Rows from block 3 of a small masked spectrogram model, named by matrix and row number. Rows with one number belong to one neuron. Each number is 500 + 40 x the weight over its row's rms, rounded and kept within 0 to 999. All counts start at 0. Numbers have three digits each.
After each neuron's rows are labels from the 100 clips, of 14848, where the neuron reaches its highest value: "top examples" is what is common among them; "peak on" is the class under the peak. Only what is clearly more common there than usual is listed. The data: strings of digits, spoken by a formant synthesiser in many voices. In brackets: how many of the 100.
# fc1: MLP up (model.blocks.3.mlp.fc1.weight, 512x128), inputs 0-63
# fc2: MLP down (model.blocks.3.mlp.fc2.weight, 128x512, transposed), outputs 0-63

fc1.438:479528465539530542553507558492516452360529541526562531474505482455513488492497529550487490506450523470586479572525487509494499513527502542480491528443454446485515514462462407460496458514492516
fc2.438:525493591447534474454483476500439597553535453484416514540535568461465517507530496507523481509495453515440494491495515471507484466568492497600506505469509523526506528529499521511523518537463497
top examples: muffled (low-pass) (86); "seven" (63); voice: deep voice (53); last digit: seven (30)
peak on: /s/ (91)

fc1.296:480527493502517443435500568481492537523343524515518580485521486522494480516552515467485515507540518583552552526500507540518544547564394528470444456455413495469466469518431519551510535497507508
fc2.296:497462491419470550463436506517561450592546467523498457463400469541480466491480538516517469502528562467401494530502401494510485477524536540473508470562494502513512501506467515494477474507595510
top examples: "nine" (61); first digit: nine (35); whispered (28)
peak on: /n/ (81)

fc1.138:599520512468491527436564433479483445535534466447474563480487498467477462506487590530479407571468489493512515463491521501510479526481543505471464512479525478516545618504552463464517500503433526
fc2.138:497514474533540501457473553481503495552475474533541463467517474540534518564507505435587543396528549494460454506533509553557517468441563510555511475531533498520433516455437543512479488486488467
top examples: voice: child-like voice (64); "four" (61); first digit: four (37)
peak on: /ɹ/ (55)

fc1.45:559535472470526433488489424491411544420470507557529502531517511447440492532468496470531501578407436565447512515542457569476520457505436456483497519496498556427545512509463507519479490524608547
fc2.45:428474473556507568463476481516505554423478550475450503474521558497461503510501519581491565477477501540516558500529463558477476488461521499496512523458484489477556453506403463516521482472629520
top examples: clipping (100); "zero" (53)
peak on: /ɔ/ (29); /oʊ/ (28)

fc1.57:496535563536514573543522413471492519512486545525480527492507557482436416484509563529452510482535498511451530548456468569494495552467473556459540510414548525543531462459565499587486429467501487
fc2.57:476509395458509489552476549495523490493498547508481491473453486455589524541510480445499524481496585506556511511583486592475499451534560449510467491560469512449473451519467462438459558498554460
top examples: "two" (83); first digit: two (44); clipping (26); last digit: two (26)
peak on: /u/ (79)

fc1.74:461500572486556478469456507507531501544495553447472487441442485526462440481481572433506446540532506542475532537403539493484465530480459541563476520489542534462450473509451472534492531524517500
fc2.74:544490449440537551469498471485591461539532522445556475518523462530570501549500401442488507503454522499460499472605422515470495433537572533476517495489517486508515501514526508480505539497529558
top examples: "seven" (78); voice: child-like voice (50); number of digits: 5 (43); first digit: seven (38)
peak on: /n/ (79)

fc1.197:535513498527516564552543550454468480496424494418558477523532507486493478425453568532484529556567500527506481440497493541478571503439519456416550520495528588466508538482477521544522486580490519
fc2.197:381471536468493475417432461537481520495594525503454471538485561507461558532509501483522450518438475572451573484508547471496511447544481559578478461517499552557457540487543477494474516476527511
top examples: reverberation (81)
peak on: /t/ (45)

fc1.311:488574415505542507418492511534500455501489521450525498471568560529529523495518491522556503541523490469457543433450487467463507423555504513484504483502486518508593503441547451455489530470544554
fc2.311:526550537494505505513473503470495526407477475487532513458507474485476541422524501491488571492498470442485498495484586546527491508504456445517473546503516484469464546527454468480512526550408549
top examples: "eight" (59); first digit: eight (30)
peak on: /t/ (54); /k/ (35)

fc1.469:529556529500519460582471497537600472502539510533498447531508514452568478500552487516517522523490565554480513532485451496476500467461476481531510520579499459576495459475495558531519496501558570
fc2.469:548546526435493532480441498482540438452512520541506480544469501516523472516483492629507593510474480460418484496542507503531503498526426504498460527525509502456517443529548432528506443450528538
top examples: "seven" (60); voice: child-like voice (57)
peak on: /ɛ/ (30)

fc1.221:476497524472571484540488419517489480560412562464431437468582530483558482546456493491497464470511470534469554456529503454490513435507485520514515578461514458569499521488512450452496565511541489
fc2.221:532465525558503510518513469481508569452428505493582530485538537447445487558441468544480591538485511486471448552475543559538524507533443483500462516514561456458514569452455557528491526464525466
top examples: "eight" (52); first digit: eight (46); first digit: nine (25)
peak on: silence (84)

fc1.299:461457518487522514503457443572512487551483518493603434489462484521475462501540495497426551523524509535497625494487509549431469541546445493434483513477470470510426482512484552551579465451548484
fc2.299:534565452470521527527527571478477505434452437466368504531543467517568499501514475465589556461473503488594442444510496463518509517458542518575496489492505600462545485526572485514429500536480539
top examples: clipping (42)
peak on: /ə/ (28)

fc1.147:580514483480530472482487521493503563458419502535494511479448400440505494535511500510520471514474542526525496489525491533530487527501506523460533486508431541505467523509454522495447588531463570
fc2.147:523473528445486519532474507504510422481525543480536443484480476472511565511456499423514486441518530503443530470547414569540520511552539498449458470483487548468516486476490522475462436473549459
top examples: "zero" (61)
peak on: /ɹ/ (86)

fc1.210:462487528533558455478500519513549493485415528593467544532576479524536475509491505429519473527449505488519456476505484476523526534486492466460508473495493524453591428466419519538501490534584598
fc2.210:544462500530484540549537529507514433567573471514551463498462480434567544564432546424516453510450502577447463476436458435487493499514532518493515507463486477521466514446490565530499455409561437
top examples: mains hum (91); thin (high-pass) (52)
peak on: /t/ (26)

fc1.29:461530453491536477548461520460577536504504559514503588555518526489451480465538510496483526484565448490438498526537495527499533497443396512611472519412516469452524505452447416537463463491527560
fc2.29:543493587487499474517506522514480448503506432483543473512505508468548462507497499478489532504482490492535521478441507478499504492538541494390518485583463526543454478522613546498489479465478532
top examples: "nine" (94); first digit: nine (72); quiet level (63)
peak on: /n/ (74)

fc1.344:512512546453567473469536490486479514459441522540475476481510548463412513514502468525526495496448497520492480450549502549465527456530441442589454495438492484547537426485540465534444492556543473
fc2.344:487479426457511546491491479531502442562571451413501553519454491429545484505485557472438557493557462449534501526495509514484492526472561530459503500478502531439513492520537553516499452467425538
top examples: "four" (55)
peak on: /ɔ/ (36)

fc1.421:415507484449458576434472513469543541535508475573531457519445476464520452517495523540450465393532429536470469502523471476488490442464495518556530572553445517498529549483461513485547515454586560
fc2.421:569444424474501549474509504495532500503582515489497453507504517506534484488483498379491497521512498469513502490474500491497517524530502481474488494449603504543547596458540401521448556482484504
top examples: thin (high-pass) (32)
peak on: /s/ (45)

fc1.73:479473568437489461543557516464488483451528489556483546470501447406495518489498512474531511494483546527454479500472467487554486530557513515544489465472515513487393509487508552539518429479567586
fc2.73:458565351595518479477473450505522525546473479474515506517524495530495460534508433490493515485441503474470503515545482552497509417386515511469498476481478483480594489486511469502465578517553465
top examples: clipping (99); muffled (low-pass) (35)
peak on: /aɪ/ (33)

fc1.128:529483495495488497478472482459508562487448517560524503481488578446527502478521524523525500562516460586470543381612465576530550559517518490441473497464439483516532499476432468502465445522481474
fc2.128:473499511487487527526475555504500490466513514507459510530565475558521578484494551489513504543494467473519518567382564541505487458484489477490428542500535477499508505500490503521555448496533525
top examples: mains hum (45)
peak on: /f/ (25)

fc1.471:483451440516548506518590555515483558528475411566518523469538465522466472493542516464548525506477510487521492420525471560530511491555513482501565510517536490528507414472492521525535447539437509
fc2.471:562528565551458523542468471488540537507466543506400548486523567431488538504524534447463489390509550493476605449438557431512508547492492519583522474466464477449511511476474536485496450427458521
top examples: reverberation (100); first digit: one (25)
peak on: /ʌ/ (41)

fc1.11:462534511535541436446419494515542523470467542551499442506455556521465480546528516449489484527531515543468485516531501587477532490411488452527449554502459575486481422511497426517529533559538549
fc2.11:454531521576531568443480573500516491491506492470490501459556430571576492552524511587475479520552516544507549502496514482493509530497545508486596470466589438457542463526458456458459476499531473
top examples: mains hum (33)
peak on: /f/ (41)

fc1.191:512438441496471452472531534478481419431417537506428485496480506475542524535543484449531452449482520509538466574512493414456521462565559453470417507514451541508464502456506508483491553501509498
fc2.191:594521541497509529563513520513427534531465544441475495476479504532577431459478465610541510444481512499516542519470534495471488488474459502599560500466533452456612506508477448466571464540575534
top examples: "five" (57); "four" (54); whispered (34); first digit: four (26)
peak on: /ɹ/ (42); /v/ (37)

fc1.110:547496530521565463488477509550482493481516545494464478444559463516514509503479508479512485492442509530395515527503543508502520513532448501562469553505568522569486538516415524507407484483439488
fc2.110:485473542471556444458538601496508474515527491472419512454538508490474487534481491531452494543436500496507489495554422555465477528450424527518506512549519491557525481480534540458514509483462509
top examples: voice: high voice (54)
peak on: /ɔ/ (29)

fc1.21:567542510479522567426496429510459515543459505521432566500556490488427448557491496563479506538451467519489476499427515472472540467510491499550518497518427545482518528501531539570495555530468467
fc2.21:429513483626493563498519423500481523494537479475446504467553491504575537426512471444505528500508481500539536512488415558522511558457443546468511500500495501462546505547454379414550490520459554
top examples: "one" (66); voice: high voice (57); first digit: one (37)
peak on: /ʌ/ (52)

fc1.382:429477489475500493503502524493568508509562533493493541401521533488482493455484461382511491506546487475482553521514455559503550531510457513470525536464532535499523540484449455576475548522507458
fc2.382:514504506564510523401501487526485527505471474508551505503471462488469452542541532681490536545462487518489474548495524437452491531546499481557480540505477476489500462509525507431484479497516530
top examples: "eight" (60); first digit: eight (34)
peak on: /t/ (60)

fc1.19:435432496432489480489492488517470550468478605498533472461408532511464487454474575415467468501506514561440492510530568543495498539532534479519533455466432552519549496452411478519483505495507539
fc2.19:460516516514536482536516521526438455654458517513546517464418442504521487501502539501435584509453559445556457552480508531505503559548522528517526492510477570508463444504573499509473487496547499
top examples: "nine" (68); voice: high voice (50); mains hum (43); first digit: nine (35)
peak on: /n/ (75)

fc1.236:465516464491557486513424521481443549503520546448569431499464437473529485533439511436515547513507532543521430514519496462512553507482505469580509555504428496481526478454501520481504470480494475
fc2.236:485565481471512524430522477503549480536514514552451467538505551521529484541518486549491539494533491500417513490506531532468496476565487530451505455490531435513471501470467518468465485503451519
top examples: mains hum (94); "six" (54)
peak on: /t/ (29); /k/ (25)

fc1.484:599423429544502506502484485484485567533471468476476472539610452505481500511553445483484464516469528476441522503615461506484500479438453537490538531463505542439487522508462563534597501525478477
fc2.484:492483489438509543533566519495552423484586535493502493465373504518513503435460545471476505532495451517569450504437541523510492495398527493548512517489494524536503467468555476509405402507446486
top examples: "three" (72); voice: child-like voice (63); first digit: three (42); rumble (31)
peak on: /ɹ/ (57)

fc1.493:524550538504499531483503572461486532485447461464469499534523530521624508555478474459578466508478524556534505494475444493495507546535547511442495485461559474512486520465513542551532505481511569
fc2.493:508414448536536520573498471491544493540480524508525554529529499508424516491436466429513544486491497538461514445551489533470513446539471504488528519499515497456513443528452529494425475485527510
top examples: reverberation (81)
peak on: /t/ (43)

fc1.115:483525521519555517450478477494512575539467501438464461487566528487457485500497574545487414509560516557479517446523466495475484534428496480494450489495530469515494468493501504586428547481505518
fc2.115:501524473470563395531514497507530378480511456478551476527428462507531508492536483470514505538443439473461475494534529469535524469597502563486478474432487530487501536513558542389492479523431505
top examples: voice: child-like voice (70); "five" (68); muffled (low-pass) (28)
peak on: /f/ (93)

fc1.428:514490523549500463444460465522514580534511435500537505461522470462508444448522535507485495532473518482491546432537513388489453501590385498528416502522479547514539539468531552498530490509533484
fc2.428:487491428540467491401514477512432494524551535488469494531545487566563544526506558550465564509546538501516468538527531510518467537454475562590483515534504448466519512504429440514515448530533555
top examples: "seven" (99); number of digits: 5 (48); first digit: seven (47)
peak on: /ə/ (95)

fc1.269:472503514510525458474479495525501531631457534481506502464497507502450498484504525453463518499504554551454481438531482499501552506424457513504490503446498522443509473492503491518422631441440438
fc2.269:455497505521508533528495539505550397506487488508519422477497499451473503445477495568506565555491517454477479544532454512512495569589525510479465488462506534446477517543643420471548431541500492
top examples: "one" (58); number of digits: 5 (40); mains hum (39); first digit: one (33)
peak on: /n/ (68)

fc1.130:501547508544482494572529435554591454477480414468568545544516485455453409516573484518524444453472468512498463538538533496475502520482449541504491562447504572475519506441522441564508581463457519
fc2.130:546565575441535437520515543514537584587446590473501476513434497479543492481501432564536549506587525514473473536558462531486487473442511512592470486507480513452423500497442512479427515488509526
top examples: "zero" (91); first digit: zero (38); last digit: zero (27)
peak on: /oʊ/ (60); /ɹ/ (27)

fc1.152:532493463468511441499513413544485543538440573496492553478508477464432489563493543508538484479409492529433498508487552407505540430457502490492549488568458546455461554507522500532411517526552478
fc2.152:462489538471483580431517552476485469428449501505472499486485524468569567505481559460466475485506477458659492460561444524510498549538482535509440509483520475496528463498512513499553478548491489
top examples: voice: deep voice (73); first digit: six (28)
peak on: /s/ (31)

fc1.429:564460549513540489476447515525572490440524505458459471469456490522567529522503507484452526490543544460542484539486462534467454565495547488532563512543529571474391554466476543460490521544498506
fc2.429:501556493476486571528520502485445478479465482492529470522554521505492456472508475471519506527403465418479492553558505525495504456497520533502455497501419437534562491500496468520466545516547485
top examples: voice: child-like voice (63); "six" (61); first digit: six (35)
peak on: /ɪ/ (43)

fc1.222:498486492506480463512485478464535526509466454570498547436548470414562439431462527496564540453524514582419474490477627589509485565469589495516443498490510514506529562492534549558474505480583512
fc2.222:541438520516471491524483527478536451507558449447540523499583501487475499547542451525547461434502519487454468466528482476480517419446557469505502512440516522474525522479524557441503493447529505
top examples: voice: high voice (91)
peak on: /aɪ/ (32); /ʌ/ (30)

fc1.245:507559556502523487498503472497531535547484545424470491490487484577471440470467481455453522506458550436432487441508554597530479545431526551407438553515436544481482471493479476494443563462522526
fc2.245:448431439555530592495515545501470448418550487519522529515480497541540455498548512492559500501480437479542462454527472478499482512460538456556541517503503458555599509496561488479508459586533507
top examples: "nine" (69); voice: low voice (51); whispered (38); first digit: nine (31)
peak on: /aɪ/ (91)

fc1.406:476512443470477548515491523446483480489441489566519452466523475551567534482471474529484503553462449550478530543543501504503507525476478499437490521450520561447470523469501468470543460484518484
fc2.406:530472529495557516513526464519486480546576513493493492503498574454442526524515478415481500484470498497487439410415499468470474447445592568551482521551528505503509491489532546494459499480485495
top examples: voice: high voice (58)
peak on: /u/ (34); /aɪ/ (25)

fc1.146:525498447468452553455494528499495451563364505457500486499534475571519555528513535472526480509461506513519526507564459539489469434508456500491476479551511457531513526492416511489487560533586517
fc2.146:436505457498504451494543523495457482439558503551521490508456515421518487472543502549463486544467484510522499452466571490548485521550522527488520472481495520407551496563570474500565487457424591
top examples: reverberation (77); "five" (68); "nine" (60); voice: child-like voice (56)
peak on: /aɪ/ (91)

fc1.149:522435512491484519499502397545533521512460491526415512546444466436541488564509550477467494465485524484434504483505545506485492481478544545500495535470527445538471485474557524528496425483513580
fc2.149:467516505564466473501491526481476552485471557533465510469477531595510511499469453457580462486511509489512495494524499551541517424454449479433516478541476471506572524499440515465460506445512478
top examples: "four" (99); first digit: four (36); last digit: four (31)
peak on: /ɔ/ (95)

fc1.371:536506508511524484512470557491495495484481526491522492482485527467538493469469573513489479540458490481498523529530458435456497547605490517471518487493536525534555472441472520523470380531559536
fc2.371:459500484460528547550444424483513489544538524456472507504548495566465522497481447446481508551476508484514480502520502476524505459499517482492489512488485452530503551477623457425524476588360460
top examples: muffled (low-pass) (100)
peak on: /f/ (63)

fc1.467:501463585493572463496509454506505521549489469469506514492486494436495481513475544507539556486487517534453429546537536539487494482456472503470513521541555520457505486501529518540539562501491526
fc2.467:445540437573491545458490497523474507477466476517515507496543375551495400454510480434457512539536447577551524516512491451530498491465512516541557459492550520530504511508494472462465510515498523
top examples: "one" (67); first digit: one (40); whispered (27)
peak on: /w/ (30); /oʊ/ (27)

fc1.479:517456537545512543525501537515585493518479487471496521545466509444448458490497562456565487490425529530504505529465437516582509448499391519522541532486487537480483523511580541539480570527464491
fc2.479:403528475528510422522523572493476533500449492552511509471463518493448408508514528491366494549555458530543508536410524522507506503470538462468466487475559569552486463518489446573458511474487558
top examples: "one" (77); last digit: one (27)
peak on: /w/ (65)

fc1.144:513482493507558518468525510546537521468527438521388512458553460442498450561507477471492476461447486498570565508469556450522482555546458498474483515485446532536559568479446513520488560501533500
fc2.144:560467469439483500565458483478510469495473500492519506490536537507551508616486374580543520503557540443506494490559532558504503549538535560526483486535515517551417519426462538465479488522453398
top examples: "zero" (63); voice: child-like voice (63); "six" (58); first digit: zero (32)
peak on: /oʊ/ (32); /k/ (28)

fc1.211:482517587453523494492507550476542547458453529523551497460445529462455475486487500473451489510445466560522539548409523514525545551474492505544562519435452545505568521467534468526487589529514515
fc2.211:444498425528483402591476450516458496530547514541479541511497496485471510461503537514471475591465468512523492515498510452482493508403500517525551472547510506540483497484495459471491536530428482
top examples: "zero" (56); last digit: zero (28)
peak on: /z/ (37); /k/ (37)

fc1.70:493492468493446481520457539508546538571504496504520515507466513491528404517539567492523425504580473592482533446560484557470465568451470521542476475518502498537489455487458456497474435446496514
fc2.70:443514466628534565477514510500494393476571506550492513522490488534454496485551544464420509506510486468556491525477461511516493493465497471499567527419597472494576507523494396517487499539492532
top examples: "seven" (67); "nine" (59); first digit: nine (34); first digit: seven (30)
peak on: /ə/ (60); /n/ (37)

fc1.283:430510524558497510504461562496462463472479499473477445514530532508551459530594490471553455432462560490487462497525509469523507441494488422564446457541544449563554520529496544520555502577525471
fc2.283:448553474500484499535511432490544535554512516521538564529472521504488463434454527515467534505545473578480553454488532553505499521545441512449571496488416521444485467540454484471479495476582487
top examples: "five" (54); "four" (53)
peak on: /f/ (73)

fc1.473:523552459484540549474549431514525432540519464480511516481538433509454428490514512509499504582457537546509470513509552508503512418543514566470555499496556547513511478504547481453503480497512538
fc2.473:496460513535481574483484559497559511480499575527521457478438564489490509513506536450457441511524469434502448481418488392525502580396450457538463492463533471537504574474410435544486472485511510
top examples: reverberation (100)
peak on: /i/ (27)

fc1.202:486473559568569480536549490512514471512517482471452507488503506497477408481483523486542490513456496539461468478467396364476500466514504536486540536502459573523500518477536499541433459542490543
fc2.202:587492521422487581442465497473523460499484535473599509487555523516553567511498478547508449482500478446549516473527495593488502534511538559401483499568466395467478477503454537474558461462482430
top examples: "zero" (80); reverberation (75); first digit: zero (43); last digit: zero (29)
peak on: /oʊ/ (73)

fc1.219:456442505446518512484547486456516570470412513484431473524422463491512511472507552438488432435528469454553468503502525525556521482470483482553517500508458507526545534540398519518457555420560424
fc2.219:534528581441551440464457496505536446544535561477520481479470534466484483535506593489491566542455504522464464486487468444461492518527511546487522497511505504540461467515579478468512450588502545
top examples: "six" (99); first digit: six (42); last digit: six (38)
peak on: /k/ (96)

fc1.140:526620433502514494439522490481476525537476511487457489447558519483530478471441491485495502545538573461507496470544495532488523491468459529513491488556516502514485443468471566472497446534510427
fc2.140:623546564465475497479463497497466536476534505516502459526480535505412462468493496463551469476518458494444457543459530489537503449562494512492486516475559511454548549518465447489486571471498547
top examples: "seven" (65); quiet level (63); muffled (low-pass) (52); first digit: seven (28)
peak on: /ə/ (46)

fc1.158:465609489464507533447386538531444491530514518515532517489456516531529496488500511481519445463520458584498474506529498561524501500458425486589417473474477531500501513465466499558571495508420486
fc2.158:584521554491466461443476555491490587529435586484441508450479536575499501454500468556604470486534511548500534473505473515503500459494540503550525523494564487493560509505411523483427482517487499
top examples: "nine" (55); first digit: nine (35)
peak on: /n/ (70)

fc1.177:540463471456494581446482468514544510492444488525458478436477476493563458574517532460434480465524595463560502475566518482496478447459445476389533475547498467489522486470500502576555531487417501
fc2.177:522486532579480530559494453529447500546405515446557511491552404537537541496492464458545548560510442506511488475420495495474488551579521534590467496469561487451508518498544456515470434502544442
top examples: reverberation (97); "three" (67); first digit: three (28)
peak on: /i/ (53); /aɪ/ (40)

fc1.272:460506403575465436485492451476483520479467466517459512424472503555488470568508584508468553476476519484484515523482534551509506452470462429500519534509447586503514459503478485550479484508519522
fc2.272:534529508620514509495507467543504554550495424542494519499524491511489446461502525540550566490544509490477426548449451468467490479449505496464537482547489519524492504487416495495438491527573477
top examples: "four" (60); whispered (35); first digit: four (32)
peak on: /ɹ/ (42); /aɪ/ (37)

fc1.443:529550535389605504547487505576456463530497513502554511556455501520459529513527521467460453446490410483481581533422500458464510557477555529523471513503439476487511536462455500543503560446524477
fc2.443:489505516559504463495480494492550497465524498525501517462489517430565462498495413391530527554512561487510472477559471567487481411496500456515560501509498519535521496428550556547482466499558507
top examples: "two" (70); first digit: two (45)
peak on: /t/ (94)

fc1.393:622529521431493493520500459469544545502444504562478519474475539475494553449546538523527520425448523506380549472567496471500483492496527525417457525470543528548506493426467441494486441491494520
fc2.393:432532419523519504477549531520495571519470447470430542536593508495527484478518500465583516515501501467556464520445547503484468548442465507494514480511542520464518547491548434476550509525476539
top examples: "four" (53); clipping (52); first digit: four (35); last digit: four (25)
peak on: /f/ (71)

fc1.230:565513442488505478599487472524545543468488531555450488552538504448439500478525495497597516511512486479445548459495485478515493426457467487511556535560441415543494434465442491476535504538533442
fc2.230:473496499504486505482511514511490461479578497521497442508508493470519476458498472515405508561543464555589524547533456495517487591556493491534507503492554453482507539507588474525466506482513456
top examples: "two" (74); voice: high voice (62); first digit: two (45)
peak on: /t/ (36); /u/ (33)

fc1.77:526539539499581498509603520508535500517475537493502458497442518518458504553548486480449473469430515571526406434591555551470475530506441514502509484518512484556466519496619476528506551524490596
fc2.77:529458495545530552554454460503517483549472465489513538515530507469524509378514460400426547474532492414517520533496510534525507484422484450470479516499451545478576465542485516425526484560464459
top examples: voice: deep voice (81); "four" (56)
peak on: /ɔ/ (38)

fc1.86:490428464457505587515497425518541439453512481501495558527414500483533520527492556504443471507459502520481533461478515503489477515467534494468506484408465552479453519451578551533521477445442550
fc2.86:510451499468486555507495460512508483539532502592565475458481494531474468485507513501463485516469497441474472546486442478525492479445573544518553505487565452523498470446564468517531571448550504
top examples: muffled (low-pass) (87); "six" (59); "seven" (57); first digit: six (36)
peak on: /s/ (63)

fc1.195:515538480466543507461498483524496474488492515468465552492545559472503470473469543458522405489506537513488524464485513476488514484460462451489477458523437472477499540492529490481487520523572575
fc2.195:442515496582527541463476523466503465570525522485468516480367511468519466526502501572456547483537540424489521537510483546533498525532509492537528506538517484476552480505443545499523374520515451
top examples: "seven" (74); first digit: seven (28)
peak on: /v/ (71)

fc1.62:500592597589484487526466436490476483544459547568539444548476436515487508437515497460484489529521484522474508531536507531488504537527539525517495481447587480440436548462423490479462488548492495
fc2.62:475477529543546501530535495526363541493537545424485445503485487541487561526483518546584538521484440533492551460470489468499500497437558509416503474495502532503485493483515522504515421534573446
top examples: "three" (75); first digit: three (35); muffled (low-pass) (31); first digit: six (25)
peak on: /i/ (51); /s/ (30)

fc1.399:494544462565516506429467464467488487539500526492578526454504428492603479469522491436522443512525507518501548487487499499552546497502537467497467517508523482510520495489421499465501573521484448
fc2.399:518522549488459509498518580484556562437459522492425484477491529459503557541442487482575493500492515527547586473514523538521506493513490578470428458572468451465460503508472551510438474491578467
top examples: "three" (71); voice: child-like voice (59); first digit: three (30)
peak on: /ɹ/ (51)

fc1.80:492496495458493555519455456572446556526476530470521517441488466446543523471496544498470534541450569519466471497501517499466510521525534525540541526476531551500516490450408467497437566517495424
fc2.80:541489487523438518526511526459566470520446554533499544465469512505496481570481517540467442535501464449449480548457482456518525548457489489480583487500450430541535492473519534509543574478457497
top examples: thin (high-pass) (31); first digit: eight (29)
peak on: silence (88)

fc1.34:500455439551520548440541461560490437545520524504438425489546543577516524579502483481461440465491529545488493485520522469484499516509521508501460517511521526519577469471465505486504587481501463
fc2.34:442529521502545473550555522526546579458439444500506496479546493461601464456506489498550450573483543531557500506482521525496500483513447511523463500523508512527465550464494629504536450503517509
top examples: "six" (100); first digit: six (47)
peak on: /k/ (100)

fc1.414:531531579446564441469495538487538507493496538486485473441447538503433530498439535524521487451455518529500567514480579544493493513448480418499455460388458513431505487452543473518457529545524527
fc2.414:493451448448478477455487544504470438529448443520479491522501439475466410547535508558460502568544530477476467540531508417481499418499538511540482511566491517504511451505524506474552458541437595
top examples: "five" (62); "four" (53)
peak on: /f/ (72)